Weights of a small multi-label audio tagger.
Model: layers 12, width 128.
Rows from block 3 of a small multi-label audio tagger, named by matrix and row number. Rows with one number within an expert belong to one neuron, the router's apart. Each number is 128 + 32 x the weight over its row's rms, rounded and kept within 0 to 255. All counts start at 0. After the name is the row's rms in percent of the matrix's.
Before each expert's rows are labels from the 100 clips, of 14976, where the router gives the expert most weight on average: "strongest on" is what is common among them; "lies over" is the class under the peak. Only what is clearly more common there than usual is listed. The data: short pieces for a synthesised band: melody, chords, bass and drums. In brackets: how many of the 100.
# router: router (model.blocks.3.mlp.router.weight, 8x128, trained with AdamW), inputs 0-127
# up: expert up (model.blocks.3.mlp.up, 8x64x128), inputs 0-127
# down: expert down (model.blocks.3.mlp.down, 8x128x64, transposed), outputs 0-127

# expert 0
strongest on: bass line (100); bowed string-like (61); horn-like (44)
lies over: no chord (54)
router.0 104 [130 105 112 138 162 116  66 123 127 222 106 154  93 116 135 103 138 146 111 142 171 107 141 124 188 147 103  95 117 113  93  62  95 100 177 132 120  84 104  86 150 168 161 134 182 161  91 114  82 111 102 167 150 182 158 193 126 168 178  83 115 155  86  96 171 115  83 111 184 140 105 128 100  97 130 101 161 137 152 123 138 106 157 156 103 176 159 158 101 114  81 171 141 139 181  72  73 133 134 132 185 137 119 147 161 132 137 141 122  93 142 102 146 161  87  79  93  75 168  89 145 100 125 123 102  98 101 153]
up.0 083 [137 100 103 110 165 142 156 144 140 161 117 158 118 139 104 197 119 157 168 100 161 109  86 141  84 116  79 122 190 133 107  89 118 106 123 133 122  73 129 177 108 115  56  94 161 199 146 159 101 101  65 108 174 142 140 138  97 140 147 170  73 138 117  64 121 147 101 152  87 127  65 159 104  93 145 107 123 186 144 149 126 153  96 181 135 201 127 137 144 146 180 142 129 132  98 153 112  88 163 148 142 147 126  88 105 135  33 151 113 198  93 122 118 129 134 117  91 144 145 167 141  83  85  97 113 160 110 125]
down.0 075 [119 118  98 100 119 193 153 132 151 167 131 103 147 145  81 156 177 113 110 164 110 121 104  67 131  96 112 162 101 123 117 108 156 139  92 119 200  99  62 107 129 193 149 108 128 119  67 129  70  99 161 120  72 209 132 159 142 126 202 125 128 177 147  80 153 147  87 135 172 141 101 180  62  81 152 106 149 111 136 137 133 108 161 109 153 193 146 148 140 201 118 112  99 141 209 134  96 132 153 113  98 132 133 132 141 120  67 134 124 134 135 162  98 145 105  89  79  99 164 117 122 137 113 137 153 111  92 142]
up.1 055 [108 156  97  64 159 131 120 140  90  93 139 149 119 137 159  98 177 189 120 123 191 108 158 210  71 137 105 106 113  66 158 152  94 154 143 129 134  68 172  98 131  92 129 125 155 117  98 103  72 127  80 151 129  58 127  83 111 109 112 134  91 100 112 151 119 143 166 173 142 121 127 114 113 193 131 111  94 123 155 125 158 157  95 142  86  87 137 168 149 131  95 108 124 164 150 111 168 124 125 130 122 160 131  74  71 144  80 171  52 126 144 109 106 148 198 150 103 171 164 135 170 152 126 158 160  86 169 156]
down.1 070 [155  90 175 144 125 114  89 152 133 104  72 182  93 160 130  77  98 160 107 149  98 118 146 143 154 111  95 109 144 114  60  91 153 122 117 126 162  89 127 139 133 214 148 174 118 123  86 106 121 127 122 125 142 157 180 103 155 106 195 117  61 164 127 103 210 103 161  97 192 126 112 152 116  87 147 117 130 130 134 147 102 131 143 158  80 185 150 129 134 142 100 145 176  98 143 101 137  99 134 218 128 128 120 132 164  95  76 105 130 111 183 154  90 102 115  93  97  73  90  67 132 130 183 117 149 141 159 129]
up.2 080 [121  82  76 159 173  99 159 110 107 163 176 114  85 173 143 171 125 178 139 124 116 109 121 120  95 114 126  84 149 148 117 163 114 107 128 130  62 119 125 164  98 104  94  54 228 159 112 149 120 129  77  89 137 158 126 158  70 138 128 168 126 172  79 154 123 151 114 147  91 150  56 175 133 128 106 113 131 187 132 160 169 105 129 154 148 186 146 154 113 126 100 103 113 135 124 145  89 135 113 159 143 163 152  94  86 185  57 152 155 164  88 105 128 140 120 106 136 148 193  82 137  92  82 106 169 126 143 126]
down.2 072 [125 118 141 128 175 153  64  85 136 155 131 110 148 126 126 118 138 114 129 156 104 157 156  72  72  83 113 151  99 152 136 105 124 145 137 143 191 145  72 107 160 135 148 125 126 112  84 103 115  87 141  80  61 145 108 112 169 212 128 176 111 162 113 178 132 116 121 152  78 108 133 164 105  77  91 149 127 132 130 138 137 146 151 221 105 153 152 210 127 124 113  71  95 103 172  66 104 136 159 113 109  71 164 111 211 107  76 169 149 130 151 167  77 157 151 112 135 110 146 137 113 132 167 140 121 138  99 139]
up.3 126 [134 118 112 127 162 139 213 151 151 160 107 160 100 143 146 117 131  93 207 146 104  78 123 100  70  47  82 144 120 155 122  96  98  78 141 177 209 147 135 127 139 181 121 156 120 104 111 160 128 115  81 173 113 177  96 141 125 115 170 163 148 105 104  96 132 161 109 120 154 101  87 198 155 106 107 151 133 124 154  85 114 129 173 137  69  67 124 129 144 167 174 145 133 158 160 118 170 108 121 113  56 127 153 152 115  89  67 120  86 150  88 134 117 140 124  54 111 104 128 149 117 122 150  97 131 117 152 160]
down.3 146 [105 177 153 150 127 109  95 121  98 129  80 109 114 100  83 132 111 110 140 190 133 145 104 165 121 193 124  91 126 123 108 137 167 153 122 138 190 152 135  92 175 135 164 117 114  92 132 103 100 156 116 119  80 161  91 207 141 131 114 164 110 151 216 156 126 110 202 136 150 110 114 102  98  90  98 136 156 123 144 160 128 188 133  65 150  78  74 172 137 126  95  90 199 102 154 134  92 121 139 124 135  93  93 124 114 108 120 170  90 107 124 104 118 183 161 133 155 177 112 121 113 140 117 148 200  83  64  83]
up.4 093 [115 158 146 159 106 140 207 117 132 115 187  94 127 192 149 112 158 146  80 144 179 123  95 121 140 158 128 167 108 117 151 173 144 172  82  87 105 116 112 126 159  89 124 121  99 159  75  97  53 161  99 124 194 102 123 129 111  91 101 143 150 153  96  80 108  91  85 151 147 154 106  89 112 146 146 119 178 161  84 125 141 128  82  89  99 122 180 162 119 163 117 117 142  83 120 203  90 104 154  86 119 101 128 132  38 129 109 178 154 142 101 149 138 144 180 105 121 122  72 135 123 159 142 161 137  77 175 110]
down.4 059 [144  76 161  93 131 155 161 150 136 197 133 173 138 106 118 173 211 114  80 140 104 170 166 113 146  78  91 122 130 154  93 110 144  98 135 106 119 103 137 124 172 136 174 125 146  94  48  99 135 108 140 125 146 155  68  85 125 174 178 144 112 138  68 133 132  85 100 127  84 163  77 189 118 119 116 143 133 105 108 142 145 117 113 198  83 198 195 154 111 136 174 128 142 105 157 112  98  91 156 176 109 111 117 114 167 118  81 132 149  82 124  97  99 173 140 148 172  93  76 108 140  86 119 127 151 107 120 106]
up.5 088 [182 140 104 136 149 163 135  33  88  95 171 150 169 191  87 102  91 103 124 135 112 111 110 144 114 105 160 114 135 157 138 148 107 141 107 135 105 126 129 205 132 152  94 133 153 102 109 137  97  62 115  77 115 119 125 106 118 105  99 160 108 131 109 129 101 160 103 143 180 146 135 121 130  94 131 142 169 150 145  79 109 167 109 129 114 118 191 123 153 129 215  88 116 115 113 200 101 198 136 149 124 129  74 182  74  89  72 151 140 102 109 170 112 150  90 165 157 219 144  88  93 116 131 131 105 140 116 143]
down.5 089 [142  90 130 166 147 123 137 168 102 149 127  56 101 209 192 108 147  76  94 120 117 156  91 132 104 133 141 156 123 153 109  53 134 159  89 137  91  97 161 104 173 142 138 114 136 133 107 140 117 101 132 153 164 153 118 143 130  88 193 117 108 121 128 150 131 109 120  82 191 205 101 188 107 110 127 133 153 131 161  88 123 142 110  87 126 160 220 173 153 128 145  67 130 108 113 181  81 140  94 116 147 100 116 162 152 141  37 108 154 118 146  75 143 132 116 153 151 137  93  63 142 119 113 175 103 125 136 123]
up.6 175 [141 129 125 105 187 125 109 125 109 181 146 126 135 129 144 145 154 101  65 118 127  95 150 108 170 150 107 136 131 111 102  27 137 126 152  86 126  46 138  72 136 133 117 143 164 137  86 141 105  68 154 137  67 200 121 112 134 141 225 135 116 141 109  96 159 111  72 107 161 159  65 165 125  94 128  98 144 126 155 140 153 124 138 149 153 190 183 127 115 130 130 116 144 108 197 115  60 142 148 130 190 144 124 121 184  89 121 131 156 116 139 123 133 139  85  72 145 116 138 138 142 100 168 145 115 157  66  97]
down.6 183 [135  77 142 140 107  98 130 125 126  73 137 124  86 138 160  58  61 179 157 121 126 141 114 171  69 142 163 120 135 159 142 133 149 124 100 152 104 174 148 130 107 167 129 133  95 110 204 145 163 193 116 137 154  68 164 129  90  64  63  73 128 125 194 163 114 143 179 100 122 105 197 104 162 135 142 171 116 122 127 120 100 149 127 100 126  40  61 102 162 120 159 103 123 136 100 148 176  96 104 145 116 138 109 160  97 132 116 116 159 126  99 153 177  77 138 154 155 156  97 105 125 157 131 130 144 127 178  93]
up.7 116 [ 81 151 111 117 247 106  86 119 136 152  85 147 147 140 117 203 154 148 117 109 170 177 119 139 162 102 120  86 173 105 123 115 127  97 144 149  72 137 123 160 150 106  87  82 119 207  93 108  83 108  57 188 163  80 148 116 107 167 127 164 161 123  64 133 115 156 178 122  76 131 123 130 134  73 162 162 144 161 120 104 119 127 101 112  85 218 132 108  85 150 134 132 137 185 134 128 121 126 118 124 182 143 152 101 110  90 142 106 122 121 118 130  86 148 150 122 137 131 120 120 145 127  71  84 133 116 113 158]
down.7 125 [133  55 152 134 138  76  97 153 147 133  98 108 116  84 113  91 112 131 162 157 163 147 141 110  88 151  91  90 162 101  94  96 150 138 113 135 193  83  89 133 176 109 120  89 165  81 136 149 102 127  78  75  88 179 149 184 109 158  77 165 130 177 127 156 108 104 134 134 127 109 151 148 111 117 118 125 165 151 112 217 115 163 131 138 165  94  78 139 142 145 151  82 152  73 130 105 119 117 121 147 134 112 132 133 124 114  78 198 113 169 127  70 146 133 161 144 115 148 128 112 161 131 126 232 189 144  86  87]

# expert 2
strongest on: horn-like (80); pink noise (27)
lies over: no chord (55)
router.2 102 [ 91 146  93 151 194 129 106 112 143 149  89 118 159 114 124  91  97  88 131 145 177 151  74  93 202 118 100  89 146 136 105  72  97 150 186 168 137 168  87 114 172 111 137 128  88 125 130 152 119 123 155 116 103 156 161 157  85 136 159 122  97 159 104 154 130 187 157 129 164  84 159 145 143  88 112 166 152 128 182  80 144 163 143 168  72 135  76 158  86 133  58 135 165 144 159  80 137 149 173 109 169 109 170 119 156 110 178 101 171  71 115 108 141 130  69  93 174 108 110  88 139 116 153 151 124 102  99 171]
up.0 115 [148 124 138 121  78 160 127 121 101 110 154 127 131 141 125 124 155 103 122 127 126 135  61  65  76 145 158 146 152 168 149  36 125 139 132 143 132 150 113 107  93 117  64  76 146 109 120  74 116 172 129  80  64 175  78 155 161 125 166 133 164 152 139 120 150 122  99  95 130  64 145 185 131 147 107 191  75 148 112 154 126 155 211 172 196 119 123 153 156 129  95 107 173  62 170  97 108 164 162 155 168 134 101 136 105 150 134 137 151 103 143 114 128 146 136  86 100 171 125 148 155  88 112 195 108 132 119  95]
down.0 128 [109 122 133 165 145 170  65 171 128 125 123 196 141 125  82 189 122 142 177  69  63 108 171 108  80 102 153 111 173  93 194 176  92 123 141 147 123 131  90 198 133 133 102 141 129 137 166 151  77 128 115 125 160 143 100 133 184 123  61 138 198 151  85 126 103 159 115 109  94  88 188 131 117  90 137 145  95 147 139 101  97  82 136 179 143 150 123 120  58 111  80 121 111 175 137 121  69 129 137  94  93 131 143 145 135 124 117  99 136 130 120 185 109 129 177 105  99 116 140 178 136 107 150 104  79 146 149 161]
up.1 104 [179 141 160 160 158 163 145 121 158 135 175 114 157 169 136 101 108 190 135 163 119  74  91 121 111 154 119  62  69 155  99 105 167 134 222 143 179  66 121 115 140  83 105 118 119 157 124 175  44  89 176 109 117 147 129 181 117 127 112 111 108 108 172 112 161 145  85 125 127  72 149 136  76 136 107  77 161 135 114 186 149 154 131 146 141  96  79 122 157  93 159  95  95 162  83 131 149  86 169 144 168  83 150 115 112 105 118 168 126 143  99 158 129 166  86 137 107 125 141 102  97 134  62 117 133 129 103 106]
down.1 108 [144 104 118 124 162 220 131 152  88  73 158 179 107 113 152 124 120 122  99 114  73  45 108 148 165 107 181 128 105 149 123 134 143 136 149  80 117 140 200  98  97 159  94 123 115 123 124 120  95 111 133 160 115 136 192  70 124  76 170 118 151 106 105 143 187 137 116 122 136  93 109 147 172 131 156 169 118 115 158 134 174 130 109 172  52 124 133 146 145 157 118 158  84 105 157  74 135 138 172 179  93 152  90 145 146 141  90 124 163  76 138 173 144  85  72  97 142 122 102 127  52 100 124 138 105 151 162 165]
up.2 124 [100 121 122  96 109  75 110 109 131 115 128 152 150 109 133 152  96 172 112 139 143  75 123 179 158 144 106 123 145  55 127 213 130 107 112 116 125 136 122 179 141 139 129 101 117 130 101 199  41 109  76 121 180 116 172 130 135 132 135 113 133 112 238 154 125 135 176  70 112 170 118  80  85 112 114 111 122 137 153 170  91 189 134 113 114  72 123 154 166 137 155  94 113 111  98 227 117 122 103  88 127 120 143 165 199 121  84 147 142 130 127 108 139 140 142 149 146 114 153 131 120 143 150 132 137 107  70 175]
down.2 149 [103 121  97 109 113 181  91 156 154 113 103 115 114 101 130 151 132 150  91  89 118 138 156 116  74  71 117 141 176 156 151 169  73 127 121 126 123 154 164 147 157 170 139  90  56 110 151 148 127 161 136 126  99 132  85  97 139 109 114  77 173 181  96 169 123 134 161 149 189  90 136 198 101  99  88 177 126 116 146 144 161 117 145 190 100 143  67 176 123 141  77 127  98 105 146 115 136  97 165 107  74 130 128 139 159 142  90 101 164  84 107 181 115  80 157 127 159 140  82  97 105 132  76 156 125 126 194 207]
up.3 096 [185 172 109 150 138 130 181 181 137 147 146  83 177 169 136  74  59 130 222 124 131 148 132 114  53 142 119 122 132 171 138 122 119 150 142 133 177 111 137 112 138 127 131 150 159 184 130  93 102 117 193 120 126 161  88  90 115  80  91 150 129 142  98 151  88 190 137 172 127 104 134 105 128 122 143  64 112 131 151 135 197 149 108 130 129 112 135 165 108 103 132 105 133 126  86  60 124 134 148 133 177 106 120  85  15  74  89 122 151 132 118 137 103 127 111 108 151 112 100 122 150 145 128  78 168 155  95 109]
down.3 099 [150 102  94  88 155 199 172 139 101 113 151  78 140 121 177 165 128 115 111 141 146  62 115  83  85 113 112 195 102 132 145 133  78  98 121 125  68 120 123 138 124 137 106 147 145 121  95 131 110  47 132 114 109 170 122 110 180 127 194 119 116 137 120 117 148 142 118  86 109 155  96 143 109 116 147 127 122 125 129 100 185 108 140 172 102 133 210 206 136 158 101 151  96 115 155 109 167 156 163  98 109 145 158  85 144 102  76  97 107 177 159 201 115  73 121 146 133  75 155 184 112 117 104 156  95 154 165 178]
up.4 120 [138 138 171  76 143  90  44 142 124 133 136 176 156 139 116 110 119 181 181 112 151  80 135 108 131 132  96 118 142  69 137 136 134 110 144 131 123  79 103 177 120 111  85 119 142 181  87  75  80  79  14 147 150 163  92 105 168 146 115 130 200 148  98 123 155 156 133 142 140 146 150 153  82  90 154 115  75 184 143 127 107 140 117 138  85 186 172 105  56 110 152 126  99 147 183 198 117 100 122 123 175 111 130 152 141 109 126 152 125 115  97 118 141 167 139  90 145 132 169 122 141 182 141 114 117 128 146 145]
down.4 105 [104  83 176 126 133 152  52 163  71 118 119 157 147 100 184  99 118 115 163 117 105 113 124 100  15 151 122 117 151 124 127  87 180 140 146 144 110 142  89 144 103 164 123 201 133  99 206 146 136 133 111 146  96 106 135 121 168 140  73 115 149 157 108 177 126  99 170  93  72 143 179 128 183 154 146 161 118 110 104 161  83  94 130 101 156  82 157 128 103  91 117 100 144 199 124 132 124 147 145 149 140 145  98 168 193 104 118 125 158 140 124 154 128 117 103  66  69 111 180 109 121 133 138 170 123 143 134  86]
up.5 106 [115 157 138 128 136 134  42 181 138 135 133 141 123 126 112 163 138 161  98 120 135 123  96  83 140 185 143 201 174 119  96  60 110 136 106 129 143 117  75  98 143  82  73 119  98 125 161 188 127 133 146 103 154 167 125 150 157  92  55  88 149 127 156 158 104 137 137 117  80 112  70 115 158 180  96  92 111 133 137 164 117 175  78 154 117  95 105 166 167 137 123 124 163  95 138  93 136  91 140 148 125 103 111 121 144 178 159 113 155 157 113 158  70 108  84 134 144 163 153 142 182 141 149 182  71 173 100  50]
down.5 078 [146 149 121 129 143  97 162 136 189 139 123  93 167 119 129  68  96 137 197 136 147  96 120 100  44 100 103 150 106 171 127 111 128 144  95  89 211 101 125 115 173 103 130 102 174  81 140  96  67 155 120 125 149 162 103 118 143 129 132 129  83 108 154 133  99 113 114  78 127 146 113 152  93 123 119 116 134  99 168 154 136 193 140  90 168  62 140 186 202 133 184 116 131  82 124 126 161  59  90 107 113 160 104 119 130 142  91 155 122 176 128 174 155 125 118 160 125 153 182 120 137 146 117 173 185  83  73 127]
up.6 064 [155 129 146 195 121 186 108  96 151 147 145  90 116 106 174 143 145 155 133 131  58 131 151  99  89 130 144 152  67 143  79 136 148 132 127  97 136  79 111 142 105 196 101 159 117 169  68 132 193  87 103 137  79 150  71  94 131 107 131 126 155 119  95 122 110  91 147  97 140 125  72 192 118 135  89 101 127 118 149 127 106 126 167 119 165  81 216 161 106 167 144 144 131 159 153 119 201 109 122 118 172 115 138 138 174  95 108 108 118  83  97 136 141 161 128 137  78 160 197 129 108  60 150 118 107 155 118  80]
down.6 072 [144 133  90 175 144 151 125 136  83  87 153 193 134 146 115 138 112 176  94 126 133 120 184 132 112  66 142 143 151 196 143 106  86 131 108 164  51 162 141 140 110 138  54 128 120  75 115 153 172 167 172 194 184 104 154 115  59 107 153 110 130 127  80 167 110 157 149  90 109 117 141 132  92 131 118 132  81 129 167  34 138  93 122 108 132 150 100 110 124 164  95 162 115 149 119 129 137 185 125 139 164 157 114  88 162  87 126 113 133 123 138 123  85  67 119 160 118  73  74 152  93 170 122 136 141 145 172 143]
up.7 100 [124 122 129  57 116 100 199 113 102 146 160 116 144 163 144 125 151 118  84 146 181 112 122  98 173 142 103  76 101 152 123 103 161 131 113  99  56 111 178 131 136 157  68 126 167 121 129  93  94 157 142 116  90 131  87 132 175 145 181 197  49 116 129 126 182  44 119  69 158  95  93 141 130  90  85 147 118 112 116 113 154 164 195 118 169 216 169 150 123 140 141 135 111 116 131 149 126 121 133 104  81 134 112 118 174  92 115 156 176 125 147 115 111 114 105 143 159 130 132 107 128 104 174 149 149  76 168 145]
down.7 093 [121 146 133 119 128 111 125 155 138 131 146 193 150  85  73 134 180  88 127 133 122 189 128  92 161  80 176 116 144 129 121  93 180 147 131  88 191 126  84 126 113 151 146  86  88 115 131  84 124 148 122  52  92 125  87 130 166 158  88 149 148 143  79  87 142 142  90 212 187 106 130 134 131 117  90 202  98 115 122 142  91 102 136 163 119 105 108  82  70 109 127  83 164  95 165 117 121 186 160 106 139 100 162 143  87 120 178  93 112 129 151 143 144 203 136 120 101 195 138 108 150 169 117 126 146  82 131 128]

# expert 5
strongest on: bass guitar-like (58); horn-like (53)
lies over: no chord (59)
router.5 088 [111 120 102  93 177 143 173  79 118 131 160 140 200  87 184 107  97  97 109 152 171 135 120 184 173 138 110 131 158 120 136 101 121 153 158 126  98 198 120 100 148 131 187 173 115 137 111 167  94 114 181 106 138 110 181 120 129 103 173 107  90  83  75 164 126 159 131  74 121  84 191 136 159 157 154 184 156  93 168 121 153 151  68 125  98  84 144 106 118 110 162 108 176  85 142 107 180 145 155  87 171 115 118 153 158  59 131 173 158 130 129 153 151  99 140 150 157 122  89 150 140 102 128 140 148  91  75 156]
up.0 109 [126  69 107 184  77  92 101 135 159 149 105 106  57 107 154 118 156 137 153 140 127 122 158 161 129 107 111 117  84 150 127 174  92  80  79 130 186 164 121 185 100 156 149 114 156  79 120 112 178 159 119 121 103 164 157 156 149 152 184  87 156 136 183 121 129  94  94  96 161 128  59 122  86 161  83  93 163 170 129 159 154 112 154 128 175  83  91 143 172 179 118 190 114 116 109 154  84 131  81 106 105 211 134 151  89 165 160 152  82 123  80 132 141 108 150 112 151 120 133 107 103 132 138 109 144 132 165 165]
down.0 144 [167 169 131 122 105 173 177 113  98 143  98 155 100 127  96 164 128  74 118 164  77  94 152 130 198  89 153 115 149 139 129 152 157 119 197 107 186  98 165 122 125 170 139  87 144 165 120 124  99  91 127 166 135 168 120  85 111 126 150 152 142 103 127  69 131 144  90 200 226 125  92 141 144  88 171 115 134 100 110 126 130  90 103 121  87 134 170  97  95  91 127 103 137 101 222 123 105 166 170 145 131  67 105 151  95 102 140 116 156 121 152 105 181 160  92  63 128 117 123 137  99 114 121 100  94 114 106 166]
up.1 123 [ 81 152 119 189 165 106 134 148 121 149 105  79 166 118 139 123 133  53 124 141 145 111 153 148 133  96 141 153 144 103 124 125 143 155 133 125 152 175 118  78 148 131 146 151 120  73 130 133 120 118  83 118  83 149 128 103 167 150 212 134 114  90 134 147 160 132 144  86 134 174  58 133 124 108 120  79 110  93 152 139 155 139  40 122  68  87 164 186 112 144 136 117 147 132 177 122 122 132 161 160 168 103 160 151 142  89 143 108 152 108 154 133 126 117  32  94 185 132 143  94 103 129 196 143  84  90  42 154]
down.1 104 [149 102 107 105 107 178 183 102 183 143 125  95 204 171  98 129 124 108 200 151  87 130  68 165 114  60 175 121 163 125 154  92 139 108 174  77 230 126 119 153 182 119 122  67 137 152  83 119  90  84 172 100 113 176 176 148 111 151 123 117 129 106 115  69 148 164 108 109 189 136 168 146  72  82 108 117 127 124 157 125 166 116 114 120 149 118 134 131  97 170 131  92  98  98 114 125 104 144 155 105 121  95 142 122 106 105 167 127 118 149 126 143 153 139 120 124 131 154 130 103 121 132  64  92 156  87  91 180]
up.2 121 [125 121 156  72 172 101  99  84 158 172 205 110 173 129 120 186 156 102 189 105  77 165 116 109 101 161 155  99 122 107 149 146 188 138  92 127 108 106 121 123 119 170 124 162 167 149 124  92  86 121  97 109 166  54 177 125 116 155 112 130  97 106 132 108  90 147 126 147  92 208 159 120 114  87 183 141 136 136 105 146  85 180 108  92 134 164 164 164 145 108 153 116 102 212  97 137  80 134 116  92 134 107 125 116  51 117  87  90 157 172 132 138 118 156 139 137 125 132 163 108 119 174 149 145  98 111  74 104]
down.2 099 [108 148 106 120 112 154 181 123 157 112  60 130 133 111  87 133 161 108 179 153 104 170 123 205 133  85 156  82 146 108 209 186 111 169 140 135 238 145 180 148 166  96 127 100  84 152 117 108 104 154 140 127 114 118 147 147 132 141 101 154 145 121 130 115 102 135 145 143 126  74 184 103 129  59 109 118 146 140 106 106 147 154 101 126 161 122  68  99  83 128 118 129 140  91 139 140 113 117 160  95  99  49 121  95 119 125 171 140 102 122 124 121 135 175 169 122 162 154  78 127 106 127 136 143 140  43  84 191]
up.3 101 [152 134 173  77 147 137  84  78 139 165 159 125 196 107 151 106 124 137 103 130 121 162  44 137 100  97 140 156 155 143 135 161 105 101  85 119 110 140 111  64 106 114 132 130 171  68 124 105 151 110 142  89  88 193  98 154 155 130  49 144 146 152 178 144  85 170 158 139 135 134 161 133 138 154 130 154 124 152 124  65  72 170 181  68 159 143 145 126 128 124 168 119 109 118 158 182 133 146  83  64 131 122  87 129  98 112 136  82 109 151 113 141 183 159  83 139 152 143 176 142 118 118 155 185 119 114  61  97]
down.3 091 [111 144 117 173 147  97 176  95 172  98 113  84  68 137  96  52 109  84 135 183 132 178 103 124 191 116 163 146  86 167 103 139 146 153 139 120 241 125 143 132 155 100 125 103 136  99 118 117 101 141 131 114 137 158 146 131 104  93 166  91 103 104 160 125 118 117 154 117 155 127 121 136 133 141 124 164 162 155 146 121 152 168 119 103  94  58  91 192 160 103 148 112 172  35 154 122 146 148 136 152 107 119  88 129  62 100 137 140 143  99 125 154 177 176 120 155 146 140  45 103 109  85 152 177 144 135 119 129]
up.4 149 [152 186  80 100 167 156 195 135 157 110 159 105 113 193 139 103 134 124 129 171  79  95 142 195 150  89 136 108 166 122 112 193 145 117 126  98 156 120 160  70 158 149 143  82 162 176  97 146  79  91 200 148 147 143 141 116  73  92 149 112  99  86 163 117 128 136 133 135 131 173  88 169  93 101 158 104 197 129 147 108 149 158  85 101  85 106 125 148 159 124 123  73 109  70 168 128 137 128 162  92  72  96  98  99  59 135  77 145 145 145 144 144 143 130 121 159 139 134  95  95  88 104 131  90 161 119 133 151]
down.4 188 [113 175 138 135 134 159  84 114 144 142 162 134 145 100 147 191 121 152 147  93 148 111 139  46  43 137  99 159 111 114 147  99  80 111 106 159  47 128  58 130  82 135  96 155 141 106 161 148 145 111 133 152 123 108  66 143 151 165 141 158 135 142 106 149 116 117 110  84  98 122 115 149  71 156 125 135 120 114 112 148 128  99 182 130 133 158 149 178 138 139 111 181  94 227  98 108 145 128  94  94 144 163 148 137 184 130 112 114 118 154 110 126  73  82 121 116  87 114 224 190 161 122 127 153  94 159 126 104]
up.5 109 [154  81 151 120  55  59 187 138 148 170 126 128 131 147 143 124 155 144 156 115 132 153 147  91 148 142 127 161 122  93 152 154 128  86 104 131 144 168 100 141 136 100 138 135 197  36 131  83  97 120 126 114 128 142  57 122 175 176  76 116 179 132 108 107 126 122  81 130  55 141 101 108  79 129 111  95  79 110 144 132 152 160  72 132 154 106 178 165  92 100 224 141 119 139 123 135 169 130  88 125 133 128 165 114 109  99 176 106 126 147 110 117 150 152 121 121 168  85 175 145 150 149 164 189 157 114 100  85]
down.5 095 [125  89 142 128  73 153 107 163 149 111  97  65 133  88 127 115 111 141  97 126 138 174 132  97 102 157 106 214 120 131  74  80 146 123  96 124 161 159 135 118 157  70 146  94 101 105 123  94 144 149 134  93 115 126 154 138 138 117  92 149 132 206 110 189 155 121 131 170  96 123  98 133 111 156  93 120 123 116 112 224 149 140  94 167 140  26  91 156 123 165 147  94 175  85 130 102 152 125 205 112 130  88 105 133 112 128 146 153 132 101 111  88 140 138 184 139 135 152 151 153 186 157  82 160 181 126  94 163]
up.6 105 [121 189 109 137 171 191 116 165 140 129 149 131  91 100 132  99 120 145 131 136 148 136 128  81 177 149 119 150 106 175 134 178 107 106 160 161 139 175 117  89  92 202 140 154  64 117 135 142 107 131  90 130 133  99 134 106 138  85  94  95  57  77 165 121 115 208 152 135 103  98  83 164  63  94  63 184 142 152 125 162 151 201  86 168  63  78 137 124 128 107 142  81 134 131 133 150 170 128 181 105  74 115 131 155 112 143  78 130 137  87 137 163 128 158 143 147 150  96 131 149  80 139 121 132 130 125 114  87]
down.6 077 [116 121 130 141  82  96 101 187 117 179 105 138 133  90 129 130 121 126 113 176 197 129 104 132 192 133  70 133 160 122  50 115 110 133 160 170 108 144 103 116 159 149 141 130  60 161 127 119 110 148  92 138 192 174 113 135 106 142 110 151 174 119 100 165 117 140 160 195 112 105  54 207 141 169  61 139 125 112 170 132  91 114 145 111 114 108  61 162  71 107 104 145 128 148 144 110 173 144 106 118 169 100 133 159 112 135 150 131 118  95 131 134 141 138 122  50 196 110  79  80 181 119 130 118 123 104 135 152]
up.7 125 [ 99 141 123  80 139 142 112  79 136 112 137 142  82 118 174 139 170 128 142 133  39  91 152  94 151  98 120  97  81 123 174 136 119 118 149 106 160  88 140 186  95 112 103 118 157 145  66 114 105 102 136 144 110 204 131  93 143 157 219 120 120 137 133 175 139 143  67 146 115 112 119 161 117  76 145 103 152 122 119 152 181 155 118 184 194 167 160 133 143  82 141 121 106 187 152  79  91 108 121  84  89 166 122 155 202 141 158 139 156 123 113 131 138 126 161  93 147 128  91  92  99 101 165 124 135 138 106 208]
down.7 107 [124 182 104 149  80 194 193 141 130 159 158 154 165 155 138 130  95 102 180 147  94  91 134 151 120 134  83 133 117 114 134 127 151 101 198 121 136 111 119 117 171 134 130 154 137 149 113 154 120  64 121 129 128 183  91 120 130 123 162 157 103  96 106  76 159 109 157 117 117 118  96 118  94  60 124 106 103 111 120 105 136 175 114 108 103 165 183 187  99 136 191 142 132 108 150 117  67 144 144 133 109 115 133 151 148 121  45  93 168 142 156 114 162  95  77  99 115  50 182 102  86 171 158 113  60 189 119 140]